python train.py --encoder_arch="quartznet" --model="contrastive audio-text model" --gain_aug_db=10 --encoder_activation="relu" --text_encoder_causal=true --text_encoder_width=128 --beta1=0.95 --eps=1e-08 --epochs=89.1 --weight_decay=0.1 --adamw_weight_decay_other_params=0
Rows from block 4 of the audio encoder, named by matrix and row number. Each number is 128 + 24 x the weight over its row's rms, rounded and kept within 0 to 255. All counts start at 0. Numbers have three digits each. After the name is the row's rms in percent of the matrix's.
# short0: shortcut pointwise conv, stride 2 (encoder.blocks.4.short.0.weight, 160x128x1), inputs 0-63
short0.0 098:098149130099151108136087117155110112161103133132113086133158128118139136112130113130149119128158132118148098151111136125103090101152147131050117112153153144122113133118111119141087110168144131
short0.1 096:142135090190142121121126101078117086127098131119116145184147097119113085149164159119134142139152156118122109143101152097129113139132102127090111095110116096095130184163133117092091112145121124
short0.2 112:133122100129121151127149105118092131122128130120105121114081127144117121118144116142107143102101123102151128170142116144134090126108171125137131131132133092136151130184149137146139113134142151
short0.3 102:106138150154129135137098166122101137160165146140137133097122106139104101076147161130101154154143124130134130124118195183140117116120127116120119084131179130157131125118095076116131087091159129
short0.4 106:154154107139116129139139124138159096090150109121137106118141083127170098149145135119119139148161130118100131173130122074153105158084111146162190090105129116142140107164109126100123104136122126
short0.5 098:170117138113130129126132127133100130140107143114117153068172157129114155143099151092124141120152147148144160150164117139076121120134116101098130133137127205119099135127137118128105131120139123
short0.6 091:152124133130163136109142140110146114135123140135121101143147165118139123124072138128141164080122125111084093161144153156131096107143151115109139145126116166121167100134119140133163131105083137
short0.7 091:108102127155191113137121113126096128126096141132147135148211162143111128168109094120167142125089133148144090130111135131117126137146119124128175109142135132149095083089106100120082149092108112
short0.8 096:117116128119137126135111136125110166156123150170136108099149090121120101117148084111148101163116113136131113157125098108136150212125144146145115179100108131133147136130111129070135143168117128
short0.9 104:102129141121099164122068127100089128085161120120114133120091145122134123088141113144094117120143107144190105139120141137105166088096173143163123120143139136168118125156137117224136160078111102
short0.10 102:155153134155130134125114147153085115112156145105139110121089181181112147175119146115116117139147136101089117122127140112161158106124172104113133117125100092114153113106143144148193113136125147
short0.11 096:142090085121113131141111132114106099158087142118194150119143114126121111117108103150130044132130132122104156149107112146126144098130108153122148089121121087171113072118137154102086165142129120
short0.12 098:132161140150103157126135111136095137125141127094141126113155150131116163085107115158118168135140183151141160120128104131118111079126098115148109121111119135115116146137145075115144159167108124
short0.13 103:126102137106156145132151146138127139090151094144126102143134133122149127130099131144104116134125132125119068096124126139111105114140150146146164090134134151124074110104070118172103153139149141
short0.14 100:081129147144125097112094101115138158106116152153127136167093144103128109105188122119155118138108130126157116104165144152094142122147138088114121092105089144133109130100105150106157113109100116
short0.15 098:138143168076126152123126147170157170137120095115139067103148083099130103126126136132147088095145094151114110143139141153120147151142122102166084143146148115117106134163130177108135123134140106
short0.16 100:131124131104126108130127158115130145122176136129148128125097121131075125067140155136096108100116103103114117145143139104140116132107132122137166141107112149118093116160123170061150203143125177
short0.17 098:151161119082133129111088124118130169166136104119081190085126131115132118115135170092154110147143123090121120132099101164132122133106141180156097093143110148136128114143087104146127116064130144
short0.18 100:122132128094186091096121124139099098097112145158115129139164155139141162159133125133128172143181137082102097116114102117134183112136132140105111121129119118150150136136156128128147097145102146
short0.19 099:140119098147110086148157135112115120148072153103154111099168113125102170180108097171143114144152062115100144159145141153125177137104121149112096116104085124136097093141081132098138149128129129
short0.20 091:094125132135154145104140137148129099165122135135126117100138117149125124170141095171140130116138150129199121101161152085130079091131156130147110139159130139156145118103122184094132108117136110
short0.21 097:080117084133177166134142118080115112151134135118135129165103121137096150142120091150110164114169151119097108062142071121062138136124093133112094113114123120140140126123105169076151122093123132
short0.22 110:133187120154133154157094153118129112152131140143106161113132149168114094170125106121089122132117104142154115143149161134150161115134129088134078107123125113108148118137124137152094153155135139
short0.23 099:155095136118105137183145097129166093112110124106111073099106105111143138134145142156131105126099159116114137109175153116159178121123102144106123116130139119123125158119097141147103132103095126
short0.24 093:121093174128125132123151125141127119148138137079095129081139160172135158116099088129085126100117163163142111150104128125104125146128148118165132103164113141104159117106117107182152133162132152
short0.25 102:143135139114139109102135115137079128128097124141117129111130148176124131104122161100186167101122125109117144134135135126121108063098149091059136123133102131146125108125121146072141115107113137
short0.26 094:154082155147137188134132182154109126135111134117108131119117136111110108151136136124120090162129135116145164136087147065122129110153157150145135122130188102127147136142168145082164112113115163
short0.27 107:124134124136087151119090141101140118121117121137088169151120101156133120128104125160135138137149114065117127101139107139117165140143138084142132076100130142142132113111113113128107116104110160
short0.28 111:146113118098092132160148109101169160106140092112162116115145120175117160084112084120194112138110104132110152154130123162080130147155118151150125095134136116085139150131150122106108170097160117
short0.29 088:155121105127135141125100116146115128105074135120081171177079164126120108125138172146143152117115144135145123143149120154120139116142184171151114158116103105156124131116085113139169114129143117
short0.30 101:109185092072131080129094108163119162151173149122090116092136155125131109076136134121150113139122134111105121104138163103131097154156135175110094133137137149148156112153167152106126113168128143
short0.31 089:136120118091175132154129128147096142129112133067087127126106169128105152123139115181114151123127110135117143148123147142124167105123141139170125146122162110140107130134158130120129120099119127
short0.32 092:171104106110182143110087092112148138135148127118089166131147131134140146107113128160118105127138101204143118136130127138083153098110103149158148148064118144098097134123130118137118108113117153
short0.33 101:141138122148148172109168108154139154095105100130136178105132124147115128127126131128121141103110139115124123106103111147128141145110127137152061070119145122134151134156091133114151074103152160
short0.34 095:093081149126097161143207114120140154138130133145149124157104135147150113089112146168131136157150136145175144121154122189158120121116116137161185115111114100117133133131123118136121090150103144
short0.35 099:108144126136118147117109115119161103061106136170140133109104118142141113135143124120110077111106133129115162154128155158105137123062131117101162080108189133140115144108129141173095135113115147
short0.36 099:134134145137177116119111150111163105137147103110123098122128166139150137081098148123150128124146158129146150102126109155109126094088072124147101152127133147121148132135164120110115099129126109
short0.37 097:155122064140128150127141104145130105117129123142115110098092131127129177118134119139129138132156092101149174133093132148081156091122109124138108131152118180123156139175117144111139155132105149
short0.38 114:089153105140120134153135152117158141157157100124104111121126110130156131061137118139098128098119115114139095166119118136116139150096146123104125121187153120160145123070106139129121133111159138
short0.39 088:124128147167116103135186096131136126138143183129162130128142138122116117130141105098108087158163114162114106140122135120160130143184118104147159109134106121114155119081116107099159076096089143
short0.40 100:130127126128134145133132159099149147096162114107130090132126107136170099145187121119129154138121094149130121157121137121116140121153125138103103078126158150175132105105135168109079085128097175
short0.41 107:134122132133133134126122123140120108132143109136150138109130133085069114115157098125117119147132164107121150161147133102123119072121155119157104116101110131133146125156172125138113126109121112
short0.42 101:086138114110108111102097137132140116140187110085123120133100131130139138114177163134091151142139162141165082126119154177109139125129105122125156048108169154166160115072105160134128120084134129
short0.43 101:137095125146131144090103123171127146143135077102189134122140118106115116103130156142145164105133120160123131091156131119046121127126131096152110110138128162145116150137120113117160143135131116
short0.44 093:112102145113128136150142152157135147116152164103095114179124143114095158094133088163176150128157122129121116089126090139145100166100113120121106120123148186166111129131127133088128085154097114
short0.45 096:144135148127106125126132128116102089124164110108135125134121134125137144116100081132125106198143156087142136108106144154137143150133150188145103141157122117125108150115143109124167126172125156
short0.46 091:109121148139146106100113125112126115155139143184141152126116164133140137136132087088123157163176151132155114128128165121166131159149137125143127171162100116094145147124125100129153150129136169
short0.47 094:134120117145126130133155102095103109181100124175093127120117189143099120120133124139095127115152164110132147133097126132111108093136120147119105123135182146155099147140103159146163135108099106
short0.48 097:111118154154101121117158121097121122091141105177113081077133133137139119110119119097130091164132110128137157146141108124085133154109144070106125133138177138117092118154123121116088116070126116
short0.49 117:114120146151120120129130152145150116122113100155153137143077136109122194103115152110126118101083147142144137107125109147137122106123123099121099075120116138115107131118216139133128101136084127
short0.50 088:165100131137135091089129150130112111122124161134139107152107126137108136115182169175157138114127145116104108146153124148102145136134111125097117072093156071117144115121119156110148156104083164
short0.51 098:163151137155138169108113080124132137129110149144100114120108101118166170123109138114132146111146145127108116132131123087105117165111102175123128133136079124121119131126123142083159152105098123
short0.52 099:191129159090116096110116131132120135144190120104090096156089089127149132121116147155121107114114125099114122117141132112139134138104165102137125131123169119142142136175167118105152148092133162
short0.53 091:126166158130102090134164122111144097106128157153113124143106182167184101109172084131163108102155094120149153127156106111133123101097128134105084096117160131128114172102132112122139139182088141
short0.54 105:106137115140094164134123133161127147172158134120153137165113139133163118088114113137107162130088113164130097100142180149120170107127108150169116115123135117161129110129130135118117114112095115
short0.55 107:172091079099132170134118099152160144111163127114171119145150153153094120168097115125107114159156097124120136127147096116098111148146105097083128093123139164141093067127077139119123138120136155
short0.56 091:189113170135103126116114140142170120090125170137148132146159146117120115154166124113121143117120145110099122125133161129131134128102113097147097135154145150107141120142150124134124153100155166
short0.57 103:121151112153156167133094094142122116152153126155131171104096110105157138099126137137194175121120097157101105133130181128169159117141143159127109120118149119149162137153151125135132162125145137
short0.58 101:118114124131100101139137152161144105104159139148189134130122112077083146098114116128160162130160147149138158099152110132149156144131116176152145124130114154130166118091110138101132122107166096
short0.59 098:156178156121115118166118118146103111120091148133130088120145154121157117102145204132098120112132126145145156149139108136130142122108148098145104107135128116134127149138106104128148172079131155
short0.60 109:089154111089117114148103106099137122133105133134124121119105132133138127157106140138122129141158115075123115144075117161103102157101129119136170096149138142168122123092090118136115126129089153
short0.61 088:115127153102118124140107103143173138160089110078137120142113130175134132119100156106158129096119123168147150122139091157101139089111120155141118141140101132123116158115110154184171100114132126
short0.62 099:080121155120120058103165126111140158106149129159088109109112168135106110130145109126128142090121136127155079098120098104161096154090118165145112124177121136138100160164094105108116135150104090
short0.63 093:109112141114139106151134112142124124156118137140125126156127074162098136098138095199089156145138143115167170091107141121139146133114103122132149133175137161149149126166096122094124087111141156
short0.64 104:120160137116125140096108126139154138115114153122138143066132130129173128121151110149116100148132128100100122130127136168109151169127134139164097110145160143144161146165131136081077133145150131
short0.65 095:076109158090142174143158131121131107147144127149164148159113091135125118098162116116150135135133128114119112126150113112131105113137098125117178142143161131143111148145118144140125137125139138
short0.66 103:159133134130165159131100121152139078143091095101133128123144105060107162120154156126112138112136130121125115169156128126155141101131106130090120143128130127169151107125099194118075094105118113
short0.67 106:121129155157135106123114078128136114139115165119152123136105098129153102134089139122110130178116124083125102160114155110155122131143127135128129142145144113117118152181150157156120081137104131
short0.68 101:108074086129121138108074126146116201094145170148129105099151101122111104121122121130112135136111134111154160143144118077123099139143158145138141118106158124139134124115138127156153155147135114
short0.69 108:104116128133129114126127096085110112138120138100114133115109108104103178053096120140094154123146130151148136110102122124131153153120153148122129131120131170149188160118097148116153105087121136
short0.70 088:125149137158145150081115157123139204139077125134125151089105155127120125165119156109133094125117143117143154111110096138103098109159086115160114092147158135141170140107091097140093122114136155
short0.71 103:152097128101156083108127081135073130117106113132132153122155131116136193119120114151158136141134150176140151132120097096096131154089121179154105134142090157143148161133133129145115100143146110
short0.72 103:124144106122128097116129106116156109144135123096125126117094138093093130124117134154213144120135129088118161129158137099154111171120077139121093135129142160137127123130098134080159113118090128
short0.73 107:142134109102141178142087120160103153129085154072128137130111166136118103127137164083104096139108154136117117126107115085091091137104139130125105137103133148137130134140145141213164127150108145
short0.74 103:110110152129142113152155108106108140134133129120100108132129128141087122134154126134149099109129114143149181101178138125119128165128098155113144133098146137110122114103128137130112148127077077
short0.75 098:165172137128140167130131112114110128121114187117130123120133141152123128133106127114149093120119084110107154148078108117112168108129133140171176103110142104139137153134112148111130129111127149
short0.76 101:134135088122117132096126119144142109101113130120164125104137121124102098119133104165096119136120125106126125189123132135075129121117125161112109106092157123109133146154134129163128114090174108
short0.77 109:100126135123107163145102139167067141121111139110163136138130144097131154125107138110065081130145082098140100141171137128101136122117105144111138140114146206151149109102134121114086128159112134
short0.78 090:117123165134134128164174110147093083114080073120122164178110095132123165112144124119186095155155106108145099146153108148104136092108151134102122102108110143123097161107116125098105116145093123
short0.79 118:133146108150175130115110130100135149099134126122149125122164152132107125091154080149124103121123102134138150131124149102088147084125131084128152131126160136154113141138106095120102164116112155
short0.80 103:099129133136128128171114132135099148120133124112132120157106140110146096123092161097124102126145117115137139121117174141084102150121119102132102117139150137182112129109149117105105137153116157
short0.81 080:137145143146132089113114143122085156103142170128157091097149123105144102158124218145164138089127144129127173124119112126150153152110128110161111125129130103129147107118114160087112139136160161
short0.82 117:142078152135100133122123156164098155111078115106137121126150132137125155095149102123154082164085145113170146149114124150118185098120129128123115111090133117065096110142154135156131152115161145
short0.83 091:108140144144116134117116110128103147144124165121151123129165119144101153131133137140118106131131140086171082176161092144129113136143179138109105142109077110141137130155114151127137138114138106
short0.84 103:131132084154120136085122144122072161148095117154122123123128175147130140117106103136168162137118139129115112112150126151141125225119116127112104104128147172147133118096125082104116121123128111
short0.85 094:165105084103113118128098164081115131137123132085138143118160115147125146119140099110139121111118116100123104113165131135121119115093142102175122096116188139105148106172159128080130097128142138
short0.86 097:154113162146155151088136151139088129142137146093110097139118189143094150155146123122105101141155106157112123117147178151125121129156136120172131123101127105097142096139164119094124129148139141
short0.87 106:145130130168139125129164139138151089109146123085122147163148080137168142108105148134095143134106149132108113098095113126124115143104160114118102102133116142142170146143115162143129108126091114
short0.88 101:150129130136137102132132148118118146144140155141120154167124124089117115138143104101100097131142143132143153051104118082136130091157129149112074137150111153101132120160159081104136086104132157
short0.89 102:134143143093078145170137142129161144154167094132117120157089142129175123150149134142161155123151084147132122081147163145127137144110127167130099134117130121175107138090146106148134160104145133
short0.90 096:185112151080167130162112104178161129154131138115125097119156134085096145141126147121141084114085079113167128120148126128119120112133173123159104109168163169140128107103107081071117135114119097
short0.91 095:099132124132129147105127108156119126138150144146138143126168116091116111140133158131154101116185117127090149152131169118170123124146093142145199131148139131123097138158131120113107136128163158
short0.92 098:109168110130144128120152160119146122146170098108143128091113135158140115107143120135123113109164109111160126111141124105064135088148097140101132136173128194114162078136154120091104147126127141
short0.93 106:124068131178163146165104120121102152148092132157120156097111126087071110101092110117143101173098086090154123116122113161103102118127153187111145114134148132114142140167119156146106093120131152
short0.94 101:124091161107140084119127155158184156095164135127146114087151148121130118167153108132154135106117127136116158179155129124155131102116121149129185120158119133106119118113160144151078142141121137
short0.95 114:136123187119133129106114095159122102121134139103148134111139112152152153128110127127142113170130110103128106179106153116102092131148157165092137111120077152143155116126121137124129075097099159
short0.96 099:128115130147203099117174106114131060175116152109125104153164128128127120105131121165129110111121154093125114130138143123116096154118150130112160092137098143163136110169143109144070131103055101
short0.97 102:141126109156137149156096080144103084155126123105121118145142157118153150142111087119135135111070122126098098145136125102092144100139149141098080131145154116140142146108102120141202159114106141
short0.98 104:127103151128123137118123074142135159127133126111129114105119151140109142151149118136138120118097127102124097096117114099102098123141100133154109115146128156144124150115120165126152145116163112
short0.99 104:109109116168106127136147121121163151153147159154109127066110156137104113115126070134152118132119130094071127124098140128105147128129144129165134139155097123122151110129122144171091104130126130
short0.100 109:114127176125150157117121137100155116154099167119150120123085077109105145140139112140118132106093129138137122152134110125119132121130110149085146093133147094125135118090116140099087091113115155
short0.101 100:113163163144147094155152171152116107103115137130096108125136110136107125141094143113142114120149136073123096130159145154123119171134113149125124109162114178095123130089080172083122124169107151
short0.102 097:117126197136146126114102141134100144130107110181140127127160147125132104105152108128126082123153136134145146101119098155113115093149115134095137111132081128134108104098150082167102153132143109
short0.103 105:120113100138130122093125117118140084143150123125114134112129104175115140159141100125109125139132095151122162195141108133096145121137129142130068103117119121121123069147108147096094122128198133
short0.104 116:144119102124132117163128099121133107163140128126112144103119101134114097113120122183129129099092136120123124167091090148115107119148129106138159138112138114116144107182100115107096083137134125
short0.105 085:115102150120101123149174134092106148127174117143151114142106130105153104143179126089143148158119132119151138110174125119131108108083122117064140105115129125135094159123128144101129151086156101
short0.106 100:145127117146141096116128100116114136164153110095104092129118202126134127117150145129216121069111138179114111121144123088151085160119154139165143140105157139126082099128081140144128152146082101
short0.107 094:114093108139144072090136112109127145150149137132119133131157150103144139090150122158133104085122150069139138141148150107125144104158119101160140144156154150124108140135084191177113119151086129
short0.108 102:115122097126148110110134135130116075156163103150092127168097110064159139115146121153179155104129126149124079119109130127157154096121139139095153078120156119133132115147180127169130146121124130
short0.109 099:143089160128136100116107099114123108123169134145104119147093107171132179120108156168120155064140098096137159123106106099109163127084142125135152148130144116187146120163079095117147139103093114
short0.110 104:151141111128120122104117130099120116170116099105157120118156078075139097131142134098153131106125132162135145111086137092136130146095170114141157140119124111094130107123118133189142135140134114
short0.111 098:156138120195157118117159124100151139125136092129094141145152117088156131120167121164139154099120134132150086125127165166139162127093093141148138115139109127112126124126083131139100100115107136
short0.112 101:123154132111146105162119129110122113151152137129107139117106080091102119130132091121173118066117077116175100163075128153126113120126144147113133130142103124114154117166133138191109126136144089
short0.113 096:137085149125151115136103137093099119065147140133114093082092162115146137117114108148105149172148115111127152154114139149132100148172114148174147107127109149151112137127107122130134108116130102
short0.114 096:104129114116099107093123140129110154143124119136141110124085118101126144106157095118122176114152118135144110160100164099111085113163122101147141071153120131152106131045100125173130111117155142
short0.115 103:098100132156120150166112146151108108111097101091175160148090141085143152115138106128137123124092141143126147115093073126133104143157157122146160071119128124109138162127194117164106153119137154
short0.116 100:168079169125108098153108113084103132117155115166129138127132136157160138111127110108105159146117120127108126184129155097110160169127115127122142156112127109141095160143088131118153150122139111
short0.117 088:139111105102128124124124096105129082146141124117100158126133162131128165126153160150165119078153159135156122089124150096168153153159084118129151160107156201137113140138117126125121174129122108
short0.118 108:136117112134135115140139122149127106131116133146188132120099108119140126116129112142133132146117094136116102198162094087148169132122152094147097140144144087166129135117169085089101123110118140
short0.119 093:117098137152155165118138116119128131150128088154111114106148103142146154116143161123125141137134111072170089140081117096160106144155158119111132103097086144131135107110103112144127113105126112
short0.120 092:155134117138125110105161091173117136153125118119140156118106129130114112139149107106141120165122127101071150158134081136171158117099150139142150141130132133129148108145143159141102104217107148
short0.121 112:165112117136162126117128095080158100115161123099125128148108126118113135110135117110163107124115171119135112121116146139116129126153097129156067102137149122156119183147104139111085109126090096
short0.122 098:118095151106197138103128068164145162098106133101134082120098115096101164107120113121094153144145117110115135138108097129149110122106118115120142115125190114122137137088104138137122112088100117
short0.123 100:123109106159118153204121125158139075095140144083142155160145165126120116126175088120159138139115150198091111127127142142148129143142159171135106142155123166136158146176103144101111144141118123
short0.124 103:154136144125129088161128074125112104140131131202162113155095143122160152093191166191147110109138124145105143156106106148124142147120132146100150148107130116105098132099098095106144131131152082
short0.125 102:142164134133185099093165119144106164162061139120123136192116152134160161109135092172147113083132073121112128118144124110130110112115117159119088170102130110131163113138118110116113166128118096
short0.126 101:158126104128158167096135113085134114137167107115128139178099145140136163098136148143179101122111121115124102141125091159146101156145180138115129113130154129122155133123090108085127157105137084
short0.127 096:147147140131137109122119145115116132117101083125132117110134112142131141146103107103086123166123125123099132135127141119105111065132132136119106128112130156156104116161097144145152125115111127
short0.128 088:127159156142154122146138132117107165105111192140105141127138133124114139084121131143146132134126148129097138124140100159161134154100162133073139112165120134142134104133133145108096139125098166
short0.129 100:114185154141108150120122078137096120105147135120147172141133129144126135097116111135138100133152148158167147099123130163144126091144099151131086092130146118175145116138086152123119138077131115
short0.130 105:130115159152136142133100115111120142089112125106095151108174106152132135060138108144121092122133122093143080127117118122136100137115108142119134102121133102114155119181107115125172147131094147
short0.131 106:120131129118115112133157134074093171151130154131102110145155122100119176106202117172127157124139130106149162090130102115120182110112138133121174114150139177151115089165156121153158124105166137
short0.132 104:123116123143106106100092137145146141149136160125134181130120101147112173163114100162142108166098139109115111145144139124162115169087202116145117153134126162147143115144098101162126099159152138
short0.133 100:107130131167135121113127159140132197181112164147151094136137115176133157119114113138153141146127113145138136113159125129127104159139110152112113121115135150120142145092121108098117115096128125
short0.134 102:145117151124081125126113099165130129160103147112133141121143119114129146092141146165141140123128176114107132130144146134121181124126126111101151123164142132095134124140150137139122144124169112
short0.135 093:142104124102101120125167130125108131139103137120088138136102131117165095100183128124147131094155150144118100164134123159127099096115134141136120078167176156120103171106128099103105125110134131
short0.136 096:114110156095104128097140124156109118126091117121172158147157114106128103153165114120144135109162140107142139076137134170167156127118112122184116114158090126092128147101123112105138161136128133
short0.137 097:140162089118124100091112112121160114124101090145125176086146124125098139117113133115129136115139108097134138130105123107122111145113122134137121085122145165116141135099049155123138106142156144
short0.138 096:133108158162142106097173139169115142147163139135108119139139127129145112157125134101105156132121183155105157140159134119109148114141129131089119159175133122108111117103162124159091131179127085
short0.139 106:162082158148135175140088109143137149181097121164131122099093112159125119125079186152081141121097178094119135129119109115156119094127124119138136108137118160139138121088121125126145134139117131
short0.140 099:114159123142171150135107113125082115177116137126112098120107105139137144118116133094109120152137170154136106079118150107130102140128127160072109075150099145172143171154090132098097110102145125
short0.141 115:129119086147105087113127138107117117120148124111110097121093126126122100120128154118101154128133175132143087115104162114112119083145115140163157139182115119129151105044112115119123110124142122
short0.142 097:138105166165110113131112111118166097120116106153065110138152106125137096111162141143112137156142166109122107129111144132139145138130110117120155143133131084132147145111161097121146160100118138
short0.143 106:200118149103124143129153106116108108149096121103116107124147109099117139190159083143085128128174110119129074121110117154090177135126138156140093135124162109097135156129148133166134112144124160
short0.144 099:068108119131156160152180139106152120152135132166136153134127148129108100144114127112123127112093124122198127128139110146122109139135104123130120093144119155130081138097132145055119086154142096
short0.145 092:146107130125100133170135115135143129133139161156133105125132140130140107124133155143175139149135144100190137114104120146134123149074134169142089151130128157141117139147144083078138125092148111
short0.146 095:161078153096134170124129119121168098136088129143124107115134136117164158124112183133140125132124125153115171148160106134123104133153096131148134099134180159119138120106108146102122135103089084
short0.147 103:157096153107108132146096167097136149114144132104074125096124145139126087171146174108130121178116135163113160180127135101129117114158121128088161149100142142143125122139159113141160073162169154
short0.148 097:153165117105151146074117076131087132177137102101115147082166115109119107183135122125159107123102098113116128144132115142100106138095106109117129103155166110118127101138133143093143114159114146
short0.149 109:137117177118120129137104121169159128140117123128119141119130121147136199128141120132143142127091122098125119121131109155166132124142154145120126122174159142123127114122179079145128113115154148
short0.150 106:145148096110195162125101126082098135137154153114120079121091131109136127122105127150117112123142083121147099137132125124148089129131138110132112122139141108157146144194183124125139124130150139
short0.151 090:092128121132125164187143120106109078174146120125090140106071113103129094123167119107107114118153158128188138119179116149121128108127130105145125076115123112142148138121137147109160132064147121
short0.152 101:103116126064109149113099140102122135121102153159119125074121115079104113132155127139175136145144093142094127145080125114141115138142151157119129123160156091111103123149113111145184118136101108
short0.153 106:110170174122103145080142113135149135129183122150162095122088149125137176126137131076130152094118121129132136099117158084121135135101143127181133132113121100141137125155113125137141114122117155
short0.154 084:103108151142132104112128152120087134123165113150132137148088135136158143137119177119098134151117122166097150150079122104150113138131103173153147135115146145099129133105155093156130116150140087
short0.155 095:088109178076137160150149142112134151118141120150064110124101105115153139153140145115091122094136138134141141160116145161109125164067155113110128106120140125114149098126121127133116144158087126
short0.156 098:134127112076135125140135151128124188128135147111141161112134098156148117089106125118114119120147117116127164152102102151152135139102164131124127153125101094105123154125160152156121118121153137
short0.157 106:110146099105129122142101134117071091132137099156131100132133124147078119101145103117103109127142118127101128102103095105120162144110150100111080098129168124106140140139130148143116131115116093
short0.158 109:136120124136123143116163142113131117140113088164118139112143100128142139104141095131121113126120130208183133126093193133046084114134122123151119150122099156149126081111118120106140113155134120
short0.159 093:075135127110118131111131134142090096164090130140131141105123128185096156148176107158136141093143174171096151112130082094147155096107117128133148139163093078161108103147122120125150122154162160